config.yaml
model: "image denoising autoencoder"
dataset: "dead-leaves pictures: piles of overlapping shapes"
train_examples: 145000
image_size: 32
crop_scale_min: 0.8
horizontal_flip: true
translate: 0.06
bottleneck: "denoising"
downsampling_factor: 8
encoder_arch: "vit"
encoder_norm: "layernorm_no_bias"
encoder_norm_position: "sandwich"
encoder_activation: "squared_relu"
encoder_mlp_ratio: 6
encoder_head_dim: 32
encoder_fused_qkv: true
encoder_bias: "all"
encoder_qk_norm: false
encoder_layer_scale_init: 0.1
encoder_parallel_block: false
encoder_inner_norm: true
encoder_patch_size: [8, 8]
encoder_conv_stem: false
encoder_layers: 6
encoder_width: 320
encoder_positions: "conv"
loss: "l1"
latent_channels: 8
decoder_norm: "batchnorm"
decoder_activation: "silu"
decoder_widths: [48, 48, 96, 192]
decoder_blocks_per_level: 2
decoder_block: "basic"
decoder_attention: false
decoder_upsampling: "nearest_conv"
init: "trunc_normal_002"
residual_init: "none"
optimizer: "soap"
beta2: 0.95
lr: 0.0024
beta1: 0.95
shampoo_beta: 0.95
eps: 1e-08
precondition_frequency: 25
max_precond_dim: 512
one_sided: true
adamw_lr_other_params: 0.0017
grad_clip: 1.0
cautious_weight_decay: true
steps: 4500
batch_size: 256
epochs: 7.9
lr_schedule: "cosine_restarts"
final_lr_fraction: 0.05
warmup_steps: 90
weight_decay: 0.1
adamw_weight_decay_other_params: 0.05
Rows from block 3 of the encoder of a small image denoising autoencoder, named by matrix and row number. Rows with one number belong to one neuron. Each number is 500 + 50 x the weight over its row's rms, rounded and kept within 0 to 999. All counts start at 0. Numbers have three digits each. After the name is the row's rms in percent of the matrix's.
After each neuron's rows are labels from the 100 images, of 14848, where the neuron reaches its highest value: "top examples" is what is common among them. Only what is clearly more common there than usual is listed. The data: dead-leaves pictures: piles of overlapping shapes.
# fc1: MLP up (encoder.blocks.3.mlp.fc1.weight, 1920x320), inputs 160-319
# fc2: MLP down (encoder.blocks.3.mlp.fc2.weight, 320x1920, transposed), outputs 160-319

fc1.473 120:487466517499499598550479405441488489462404404497438550618484473511465581570420482545506438519465614417535499545354545485530500458431471501478480604498484493502492492563494543428527470468582425511495535517507456502423443565444535475609503524555433452582438437513504396554550440512525498570479470506462531565493501508483510465611547607547480428537460487504543477462467532467464483554516503536517484527514467558510430535546594535470498514491576487493537581551508524406468521536560616
fc2.473 108:539489472572578526464403498465500455505409563571495574568465535506550572483466546446550514485477471491581434527477491449393517458505397442462483476463518452479513519519474489470475437484482454483593504522569453500551520440564528514525489528412584523524492509611492516473535512521483517487456493460553560463467537511504589520498509498436556455475540504473588377540518543603553535465522412531545561517533480570462508456537490476474515515467436493433523556393409475490530466515503570
top examples: earthy

fc1.154 100:499483515488501419461486572532502449502447449521441527459507442458437479507478376569491479474531559461462539520538414439517530464453570437622434430458449438494457534510497453528535481484510447426410536438519504528511600524580530497463528557549474571469461576487427522458468508575518607505493524416520441398438498477466446453496468552521530417583489483499469540492577521626417508495604417513531480519582530488507531507520527514555522597519483519513447507568498522473550632496481519
fc2.154 104:479545543408478460510491509476491543522515535493475582294454442445508512578607534469483471557539471513485542472451456587508549517456493506426531451519478464511563512414547512552520409498523522474367475498418358476438430490394508550512560496433557551484520533537497571518363522433539534528605527485516468606481567495591445553525524495558494557508520474509497545540519439407486551563487557495543545523503501481477552465530486597412547506550515468516537422587482548504470405505527447
top examples: warm

fc1.248 092:556523390643530469483462496529519546459474568537489510459458465432440570437552509484451472484407474541459487538561482559496474514361418462566528484468462489526498472610570546481490444511520575477520441470393436525502529488438496438526541468506459533414434491472538464489411502562527528487562534509493478632484517562570538498496505497536527566475487437564419467445484511501458585468501568458553412481554547514460507466593467530602511437458564503493481461481595485654408540452526536
fc2.248 070:594496580537483507431519512380493490473497445495479494380467515518499519481455477478521498441546513476475455537527467567495500431507572448534423519497513479492491480610511455530522529445464542513610465546530436528500567380509537529484518577560491497561475457449545422521548485462454501438507453516563500389469487521546524506507488500482512427505476519595526498526596557527485387477554504515489518519498477527509516526476474556418564450428576550488553551441499458512407471570450485
top examples: vivid

fc1.455 101:505422505608488474583439445453476491482507556548466584443466510569431467523436519472524491530491475476570558560508593500518505417368524498326507530567530464490533478503552488546543548550499481485513503520512440497538487468496572531454482490562441552444530460516494409424487602508515507578415522452457494532503521513526500534397582519443515579559531534509507523455485495512489552461632461456474531548486430451459446456484476524525519489517552600461418560511515516463457489403522515
fc2.455 098:544543511532553479456553502414510502452431469479507440627545468488612525519448536528460536491453476522517462492559529493491521501593454506626517465566484436478475469557509496515424434476485551560454493466518462508478509495599459483530527530478496507486544505513571522526529539482509506450471442495551475423448488489498670533496481478518479427468434505442489433529494552482563493526485502495564452519477490509435548471498538521417465487263504494532499503506555456592534525539503512
top examples: grey

fc1.566 072:498423517447492461538484472484552526562472509476492532463420536553463514504560477530488466444518507459475446448553536498408406502434488414402357558510578479519487443471516443473503457585564428493468526496442533479507590469461527494470532526425488446482481511429489432455442495528559529495566480508537495452412510461505486552524487510507555528551535536497493436512515406568509605573548515507504457545533469547533486400528535666523501622678502447504483624434495592462513473447426577
fc2.566 074:473465489590522530515486476553497427478508540564466480524435493579506481432531446413526530501538494482512448592479495576513405580546519551567605505497520518538491386564495480488520563635505352493518383504505571430543447544562552469487512459560498509494510492587452450508512511503508477518481507449555489576480420530500508474575476509495497478515489586565566432475459486500520517532555460445509570558516454490400511492483566563528538562753483527533436489553503643428491529449565389
top examples: dark; large pieces

fc1.66 107:575447514469440503509469460460483534519617468508541453597482540482484506450443484498480451472393538518602473428464470367551470476521528443510422459577432558442467553526530507497448481486451445420512511561464504427445490486522420456548508477507489471447459448438538536511439468565415563483483500428499423448564502496496550495466527583487501526524539451484487555504564489593443510585508520505448443534428563434545486389465588487693493573536523451457411564545493576529541591510536462
fc2.66 103:510420481373371449466565470404529489467488474472452490447536415574515573518492514593454482492499551489519691480558487458552484478424460500389543477498486518584558497449413513553500509469479507469473504421503483524563431539573572540484520554502465571490485486584476539515504520528490533487435543383538551519489471520542535438398558514504568428521470492519523462547558467457537442485517505575524556404490443509548479549581385490394566521453536465491503548474428434544509447444472509
top examples: warm

fc1.374 091:531504423542508507565442402467468514441442490512455505563446499528526529552599544497556482530471561422528540474469565466468508420559398447409482536536474517543457519423503520444479609529559474575363435535530554504532527520525442432599558529525508422525491503590557472445514547490430540444454421501583446522472497479512575588449527547572509441447511490514537478445493495573481490482514390502534475485432497501474494518476487569510450546468526528492429489516421537610452496469516565
fc2.374 100:548483482455523445446516489432499482463450436518483469492487514432509489497478467582516436545551543506544554513575446484518503593499500412489467515398548496487476513532443472442512489455494596464534491550462491452493553485530575640513457497449547508496516526566459461545563556445428443484548522429514542345491506558462581491524496455539505553625492445461536579518563531628464427499481460467513522496532512538581441571510432444432525506484542547477464437485527437463537506534575474
top examples: large pieces

fc1.65 107:473443530434453407592465499581432409507548556521546420600528505498527519523530464455514559483535527522520540582499503413513494514553421404467553496441524512553581434494464493435469523463574580446455539463484492440504478523548536560506452522464457407619510549427511460479470484496522496580544466389501600469590524513410541492491516589525533429570521594468422429443482530462539489496485617529482489521503425500493423484560517498488401532500516529518616409471407482543547556481484577
fc2.65 102:538458453522552511492498515501501501516468457605540565540516478603542494503458435387522512554547425475531486542531542449519468552626443481501553411576499446506397407483525531571440490555521474504413519512622455456537504490411473491486486465413555461516557495478481417477514503532420523517521580559488464616463519513479512625538494425566526563507558546567387472640440488494582598492448475505451524392466435455436488479448574564354450649568519491606472490498585484454488497559511466
top examples: dark; vivid

fc1.525 104:586491513434441442645515548521493532505523501453555522564569392520548549503484548472548586512530591504593526547474573453528609558461561412463497579479560404437537478505447464488513547559550504524491556422482526478588498411470488423545453454562509493513502493543525509499493494401539535640527561564520544469470475449496601488471521506460544520421465501429503546474573475523381513401571503465416525459532370486483389462455476483545592542501514611419518454460503581506570463456512472
fc2.525 102:513484492511447529416471646430591468548536487514492442430499496517519411505450429405549523452558504467512402558599522486448505369471521509451494471489478517521519529454497526518443504477518504537387515566497497557575476484476422500504456461505526504433561447444414577527551505558559481475474547575438516517471513482485542563478436508528530455487470522517405465521511412507554518497500465575491497535518498498501539521514480486539550502515501507414493434499496497490457469522519515
top examples: vivid

fc1.178 084:490501470514505553574533533484432477415538443419426480575548462469527510490559534582581486468452494504562509430436476493650503534498629622490468525595561361571551456575486417606451515441490520513507432488489441518576468451479500538581508448480526474475619454463624529519492474469529507436467521476533496512457510529455453513546514458517517480432441459489407561462532447463437462528446543535507436528527448524479583503516582499495533568448498457542498524569536496470576527509471396
fc2.178 094:488439467453536480545478421511514492518575452501528553533535493445535470424531423478448578554419527498537513515464430533478441510458479573518559494444514514473433537503457594478478448484511538510497464466565599476488510604469532465488468492605433502479537511506460499466555534506508514492547525546550533409484619535484518474460476586567446539469482503495494484419512503311539585519638539506441469485504560459515539476367528510548544469468460566439426541557460528573487452444478556
top examples: cool

fc1.479 090:534483539394448457505522484492478476497410533535507519455569471481584554490444514477463534575576550426486551537609483459408403449563399450517580437575518594483505448411513482504505495563484594655486490515434479476469455489481535481535451459580477506520614508513444506498547550482532500537469450436564504483522456474523455486562515616431464527422444549543532459512463445323489457415563557588423443535457512499442511525526481450483515452424516536478510544562495457544571508457428509
fc2.479 122:480497494549506496451473443460537478580520386462442442552493445519390487562477498484549391414550548515514516426584554421533556411543518479465527439479473546400446474492554504533444565510484505544464506416575486486591499569502465518409517466501521459466493521416536572533450454476493505478475556547467461552514493479437533466460480438544572576524646460510507535529546556583501504523497459549476494427433427481546567471555515403572452481410473559466437451511483497424451563500492455
top examples: earthy; shaded

fc1.492 105:419534437513469550456481463467542431540530561479484440462436562506442548465567538474517419431547531543470517442490560422459461441541505475567495454430465459450518511542545500530454424494463529486508544484466458405478505520477487484462547440448495572503444493504440601434480480645500552465491547413431499558529495496416620428502520545457501455503478447531536371560519540444517439567433502521553594486444476457545479430521562435553484523472485521470579467469426551559500468489474438
fc2.492 106:505419483543451520436475535520466500454630542470614547447476462569414489395472452480499532488562513452432367438392517495444518600532471510459498623544488573461515410544542513448453539529463479462512486521632492514522503495529429554522440512454441474468440521454569466466551650391534416515492404459467495516509516490429540485482489478490533447564507527500500493506550593575440500475482394544508491501463534459506604491471535541487502565515470471568534528492521590543430501416460501
top examples: cool

fc1.143 108:476491516526486442461504512400539446616523478433449542546488544473608501425588544499503445537584453484478537499479589501635460482475466475460527442442394465447517542473527469460489488560566476514518515546446486583498486502564491550558459508518452469507503526539614491401594589436530460476427561494511511446507495500463498503551473478568548480533550479475492506440552525615523483583524541482432439481453487472590439423484511390494444483489522481540648532570555488457535468514466531
fc2.143 101:525451491502529497462476556477481545490499519525474505502465476446473514578443487400515488438551475527531521523605389573444525493508528549480586481444504454564442490490511571526508475452451543519571464543533469486563481492492508497508502507526464460554438417510484500496539498468477516532478512519451484629501527543435524525514557459506491489491586540479493421568541519410490506430544515489517445515408456512473542567463414528505501584524441527493462511505484454592595455519488458
top examples: pastel

fc1.224 102:574447512508513440490570565526495500512471560385543570369538570548415605440504453509548522481594472416521564558603474501524422466385514458492443563490474454494521494521434457536556438436601507439503466526502410525474437454491500530442483515490543517545521489562393384524442470475492479516560463333538471524510487480557362484570485547511517565544540581526411522491557392550482502596509534517498544521456570522487474523550525512482475508458554499440424575446454523525564470431591440
fc2.224 112:491529507474445513557467549478596556527563543526522499590486521498472489518496474429551619530413505565592501531551452532575494502579472503408567373498452503404454501513564511505520496544507474435412491474473488465484473451465518545546496473490545487417478569403604567523501527519501501518532507536488555542481524479470518520493460574486553493511476545487608494545557474569464580473487540564505497445521471536425482447565470538519512398505498489512459519486454513487466563498463562
top examples: cool

fc1.168 110:534508497576427545345541485504446501464435561467469444549444565489527525387588454496502515478468705497490344523443500500468465543543522535525548470523490449445533431482482521459618434430495543400440400486523473407494590452541520477456496525513382490559554534586480499507594510491466519444526484597464534600415596494480460497439474429476528525532480527447466558429573452486470497555476508571630545540504399466496528518420512450507508526478555478470490506566450472502499469539523540
fc2.168 095:555430462453590498557427463367443528477471435494501481484552479443439531519396528477516436506455378502405520621630521567417508462577523518508506450472517468536489590538495451596567549517528560585462503530584447473481517443588455532497502528466516536539425542529501493539488548365516595459511581560532440534510520475490549481423489501481574482390540510483429507511521639627522476496458548529508510548510469532540481539590408563500458518498434522457449501513529495593496498461471487
top examples: grey

fc1.367 099:534429518492464604509468458521539484537573487428469549346556547560439570511544553591523389498530498444619459576502452509427508440455511485539557442527473508483584471480524511529597454468422463377455530547534477466433506499580470554577544530454480556600438475609564378449442486526428493540459529413505486393478474529487512487522545527480505491572427480480460494528529509529532523537547462530546468478477537528507475443473520513525341481514522515514618417512450500517437546558429520
fc2.367 117:491471452460464525547528460421560549495486477541460468442502478540484508476525463375484481556513503499536572443528423536409456452430476509520485546538433501503477503406537532527584415510522493467441422496490487552482459557385550490519581497512560512470485385436518484512669471444491535549512453499536518539474578521512496379436575544561480421477510512574509477499503553416433487485512548587478542516498546560457408561442478546430568492498488521468481548474483592518565522515465542
top examples: large pieces; vivid; warm

fc1.6 105:567465652399473450444503542475475510485440494514434536423613455502441549473502433505496538436499599480504517488538551507519544641515629555439496551516462476513520416416454518555557605542547475478455517487582446498565531430519400492527522525533478527455553531487513509524536526438376636398410427380444460538491447490478473496403448647515472458470537497543504490527525393516493513517494459429473489379457572479538511503540473446513487541436535430610520460505542542491546485474495538
fc2.6 107:522552499538444571457466523357438504484453486506480556417486488513449434420395539511490509520505530467540469506447426469586576487555516519531512598509539541476470465577524461478457475464508574534498539389481578494481513566593524473535552462483505472500561480575514518555483521410538489471521536501525459498441597504554627519594509436529461633527437491486538443524400534452520536497476488597506426553477574503506398512611486493447394559449542588509549474421517431551501529539564565
top examples: grey; vivid

fc1.111 107:478486490463619499515516472539480510479451519570401565402490555484516538569481447500414440455523565453490468475601466455506456430525517556489411482499534513459414549490448525456585480432531479535372653512391362552605540579480463507538527598547499542473503495494420438483396531443568513500452472516540491534472576511441475516491505540485540585516472400507553471502542501510484516554666449473513522571504551514452494515530473520511435547486548605555483552573539480438553475482446535
fc2.111 124:482512514544423536513425624459553441515477470452486501536538506470487479558518531541560480499446502466431418513541555526507577519534558560600527376482469495513497466494504473454541484479550537545310529451478484500571521563455539511507459555514553613448438554384563492518514474470550526455418576376497482561473522558511462445499510483513502557492552438511517446573501413605483515548443456492568511507476467480515517538631501464497453437499529528484481497474482538338442484517457495
top examples: shaded; earthy

fc1.316 097:452454424483450497556460471530523476561480565605482465493611593433555521558572482518529476509525508474515463454513523563477504425494509449483467464495485548455515483526406544479524490508583520468544487648525494547462553534518468430509477491467548458355587418516506518516625438530467420477399545427461467495489519475506542553473496522499429510495511561487534494482422495475499425530567445481516467502605521386481511548468473474486469430547489485446543518449444553536359561535464544
fc2.316 101:564541521552544496468441540448512464474453561504387558609464460469448555435434437483526481441493513558550667512598490582470543518519479371494457413494449549468548471553518491541548541543505491487522564516501478515438497534542525516531486525521455581550481542515483469533499497442429563451565462433451476412545483458442565516479501537491559362521505540582555485560633578561542523389511525577505479450401470511502508487519486490438522497489551451515557520578512458503512566548508548
top examples: earthy

fc1.536 093:466482531479579488597525459577408526508392457468435502466441509483540523474565484441488455428496573455536481522478541453539518487565522429428485539505501537468564530518457527463515488523552517440449519474411511497545438478571491503487560483502520530482599484500480493397346487505564499442446443483638505543442475475501482454564549509503430483520521539527505540439557517553505493590483484513500458508530434501462536477573544466483510514437522504444484609458552572457571527456390500
fc2.536 114:472478472518521505545495527430508483482562421517502479498505509469383496514580525475522460455564532510417522531522503438502532509581501503484513455505513565439538474504520417426499516522484513507344481468576424514516599537417544463496462482471511511482561428425510510510494503485523486474468514519455466506519455450522501599467490505459505558465579520474500529473613464505520521557577512494530423437510468429503522473525480511631444481452568491503509532556404564365496527475497453
top examples: shaded

fc1.517 103:426533462513513504493498461477460570501421465499385593425509495508472661586397459501490461586510513414473395494557455482513437471474525451462483561556504544485506504521431483524509483471537522502351601528470523487445521497538517485493568465564479532441495471474486528487388469507507530518542468588582519532506562414432521444555522544630551584436545460514482518528479513512512539565638538527535493418581476463473522480552506540581510489434484542560483487577507542489520507497519502
fc2.517 117:483538557528418506557481473450572467496471395484489547473540482417506532592512413452499519414435534518504490530537484511490560452521446511539557443461471497547439503568524460517524421448525542461275486471549413535522522495464474482533497439536483490471450470410568536555572434458573510502444473452439535487445595519507479464491503518511478426517552474469543504523553509497473468537413515479465537572491590503583577548577508377509514512508501502515482482478450460364544539529481501
top examples: earthy

fc1.164 083:573589587499481526417579501568486478527475495448554484438541514465525475488443589521557524513559485498470553608495518438503419562493555529570507512600445478529467524468462552496469439447624415486513539500528415501502455509443535538457473482448491535518460478501432493449495505552450585582491509514422437513529504429451441545484542582424548514512522452562533477483556459558487348489422412536470502477426502501470577536550513453534496388400502529480529360465575610458441572469498520
fc2.164 113:443478449524484501549476543423462541547553570475505512512479547486413501503555504477560507489528504507532514388553565418438539445500439441458508449559535533501441489493479518499515550502485520458464523492515344493457509537404472560529440487522593526501529553483545512483497511493551529491496540559487459577539453519536462489396474561465516483508516518475507535528510499479445563517496551463511504526466398428497542527523471484559442399459470530525528436454454543390475496547469488
top examples: earthy

fc1.213 104:519527513478451542468517537475516423563433430465403520461510512496512462565566619531489491426522438536495492469544478420436540465517459395440495453504503444480576571524442438502536438449551431629497565499488506518472513523464440486510520580416494394479391525441450450571509497516592526491478484465520547532425458484536511511543409534489545461496504474559512531498343499553530497481502461478513448486437558525519460452519462477566462501532465503492464486443483444511556498409424486
fc2.213 097:493487439523444543722447473436573463470547443448462552517524476482467549601520538509540497567486464504435546528564492493554520555554616474478461523583498471565543512488600441514529538492580487590547491529539424576491478490497506529536502518478524526513494487452462431522504471487398492441461442582469521528534523533408544521533497520518481560514544496544486520429499440582483500529498513483571485522450427435491540471585499550481506502448491561515473448502546531507461493549441459
top examples: cool

fc1.15 123:529568529504472481429467507466491463545512438529472395514514529490525549538548587598534408510533540466462436405576487454464558532460448557562535481427571513514536544580481614458513463430529507500492549614534427501543552512497455501483558530367544557479429424466582578510567519537501572435454452463405579488474458474533500510438459459488505485434539399546494539620463526484430474498419506440569483514501552449568497437523542485493473463556490478640551559480500503495515569456511460
fc2.15 115:497499513507434575481483531392532454550433430484507498613540479531473483467451496578554592498515510478525432548463507428460463486584447419439474436585489501508523531480515465510519483482468573534520481517438486506535518574529588554495560527538468454532524557424544459478547553444535526432394532449559494438553509522498552518450487497458527518392489479474475484592605455524515475541504416584544523433475509496485539473585441431490467519361496554478442450466511487517463465481430529
top examples: cool

fc1.553 103:460511504530464443501438518521558550584493494497546541473450484484566629439448499441571501463476407475543496481429491430368533514493483459513615601481463535458459543492512472501561453554485440523536515531523594476562548550510476396451449407516448587414501415557522560495506534472561534509508409456448498558506491477503558442483523582531438543509606538586548526502568438429555543399510526429415530530483523486492437483477444462550498484433590454477519545464507494490542468463547540
fc2.553 121:509531503504565474550549530456509514499568602471466493525492574492531516512437541432556502442511504523578486548493471584503451480405462475481459452544451539586568508442519409523508572501500452477522520435509499567515467477471544543467558453503498514525502480562478435568475451497445446524448459423553527469514527513583482572518485497454516441542478519580474442528483346577467524463554461558525594428437450495460547566544470498468531472475510443532456518535549442472519508627583474
top examples: vivid

fc1.100 098:517456543463608518496529489433512424525467421477482498428506514597496444490526443484579507488548554519509524427475483489544448491419478561442551484455510485468493426472506529480520576571440520526458491523562504434530590527510549451386554464536440543446567521556521425418465525617540506513506472524554459540460473437434503536569443480557549475528483466539581504470506499463537478595538481487526514490453449427505550517458578455499534621471542483470468563449492559469465484489552529
fc2.100 091:459499451500409448496432468520416504459522615495455497456457477545593452403456452515431501483566501489519518576547451441415532423559433419548498578535560490466477431445467561558450452372526504551602538473558502496602531528503504463495481533458500491510507491526539544504536502452471481494483492475456489514501513503551626480547523454524498517467515539455432522476423449489435447473571493551487388484571521463578462528469479483510435473449417465490517537536444513592545469462509523
top examples: shaded; pastel

fc1.68 107:526462538468564535497582516522504397459509458551434570411480544446492500622505516463445483380507594475493499446547413445596454528558520476490422428572510474423456541500435474516532471448516414504459549497432332547530448477499546497558513535529544426423518512473380441462480504521562508543453493462554498554418523495484410463529514479557534586519430466539519518478590472595415509504521465499461415514434543570472554519553550501523495552454488551474413507548477565449580526458509522
fc2.68 115:468559506442448494519469544388450477543555496493504513534495448507451508444528486493518495541434433511457475432507527509549475473511499493470528449488501467511537485467522460476551429456537448522306504465551400458539504500421571466534486529504547546427476518400527508524512485455575491449386512498480491523509488524468517480484513536433506573473478463523485501531497410525417519511500546507553463515518466502518543502639458448530444460476543519457468426478499555421472508514449494
top examples: warm; large pieces

fc1.103 096:487506484453490387485504539454455495465507393472425535510524456556556420436482570512545498505550478512638474519501545458499498476407523495525411538483487444505496561511544519506518505510542467490455539551529448508491469458504494520473490496561559436500512526496613402462490384489490542485550422521501545426487421490540453486483592531486455448526557496544456475402527461525486522530443622521571550609470454534406513461490512474523635541545467451427533499413498521609532492466571492
fc2.103 090:496578502480538475502497525475468403483438444432466484625479540431598518536542586462557477581504502543479517433583518443461534479611470499491452393479478516493502552443478478521597401465434488443492516536457461461500560519511549629447512561477470509527487524645478539518549584418501527478481474477458515505515522465514500543415456429513521430471493479459553549574513427526540487506554558359523485471524498475520415524403491452520469463414494449573481456458487415574491578512431543
top examples: pastel; large pieces

fc1.612 101:490523481440485458491497435524474495485324458405441520590518527475501530512597497482464426514529480472481570491518441540406460476425500438609498550524543533468514507454511524514414549522500560475519525541652376538497572413553407509541463487528452463527662552538439538545539501506473511604511506618502563468446456517482430510531473500462466447493491516581557522490450437463530490491448470446471525482436452547533546511450535498559550478454468471521481503480445545405473546582498484
fc2.612 113:580469502494483473519515506560427544444378608513542552476503482515476496420415519511434579542434517553455539516585526545544558389512540428419477447467475496514450509461589489523466526564527496473593466467473601551420489480471468470469515488462477437509468611517480450509465470448394467514508536505544423494464487512554484456502484500505470514502503477434446634376496479498486522471463496581479420466491520489527522558344463506548492473525510533467499508545499418456529513470532532
top examples: earthy

fc1.705 088:530502445447484559522533478569587576533501418559464580489550491491431511545486421482550516531405507519467488422473532362643416479506455487462409476517555451511554442474530514439523526487432496536561454474521502390462423460533555402621437508543508419547419441461459493507450500551475527489469472442588585480525574483448512424452503548474470453523396472508463493480419431466453460524400464546496575563501557501432491461500524490529548593555460455467484548477545466458528518458432477
fc2.705 098:491548548426525510473504548611504551449445513486499510466484531459620525542452536534459540470484499502506541509498532470509485525432467464547451504549514513462485520494516550526491506545454557442523450486528505493502503477414493508542506485481424441444491525522485461440499449468578468475525439546484544491521601487467359530516577454488450456512482455548506489455515526457555538518524548496479436551543514548470355487467468515552478526488395474517491595503457452549545533497496497
top examples: cool

fc1.693 104:564456446458501469563492465559463482561355484478457491579447510486519486489533533500514490522469570451568482492431505503483372523515536423530470581481485449544484562418444535513543497528530494480534484537523380495566410552508511522506449514522487549386639520510405483401508520464503539470497477555517493520612489535553455506503534491473528459444485523566506491454448488476488469497504480523495617564364486494502537548469618448478539500389565550485513533333511570440547549465463495
fc2.693 111:512475499463218513565482518468535545537499597427480516542484533468560551516581528502361421533492568550559538368501424582385560516514476475401463556514385479488445460488539512514529518593458497424601481497590476550470462471494546454488465473474519527512529530466467540527544520439586518550573571537481528477488544517556577474535476423539527514515529503500455564422538435513472470482481531515533416471481467521488513569424482518497547463513557439479446518440509424372517501502593457
top examples: earthy

fc1.53 076:623453418475607502378443446463497461480495557479465487552493550532506497461534473405545504463427503531560487551500543371554568554502442459432495584530419441542498478560471521480528466501424512589443580501455471513572453500591585386497443479469496444452547505527501487468562535497441505516480509470499467346500537490459573432500420484462547451512477499469521530448575505546449542620576528480522468498549463519476533467434562465553541573501489560463475496492392605563490540510433514
fc2.53 073:498601448466485496533512511441487495504506406468532471458511495458557512493489557510398451502509487597521482456533459573415512453494444515445513512407471549419470539513519538555532464470438522462411593484467514573432559473470539470534446513509459475541555456473505557519549530528579471499477449443413447482530561506626520509435483491473467467418554493510420470402558530480451498426536513512464568437532585500497471599496514558498489432402569391542468521465523475526564559555436499
top examples: vivid

fc1.556 106:516531405579513463592535569480518551517444538505543465489506501552421521553491458509534469446500608455553511425558479436498499524487411506480473505478490474469452436569450554396476496439513513462475492544445460423580469448434430560530553432499518543488557472524500444527474494456408485538504472470578515448434535508550536534535464555490497430503481592435521391483556510424389515477454525510502497517472528374525503437549585531574555466474541575483489498468495405554512544541499409
fc2.556 086:414389495541553460486472477377511564515409453476526535477555476611474468371419471488484552467509565468436519651514528473471513421568456424433497561487528496444485501550508506501472542525519571603657487453558454522562601567485473539474530540534439480565531559379567481533421593454458527399550523468566384504501524493399569471525470528497462471537516522540447538442494567521428462400503471597492551531492477511531341498495509443530426474464435453439485491497517515536476485525559488
top examples: vivid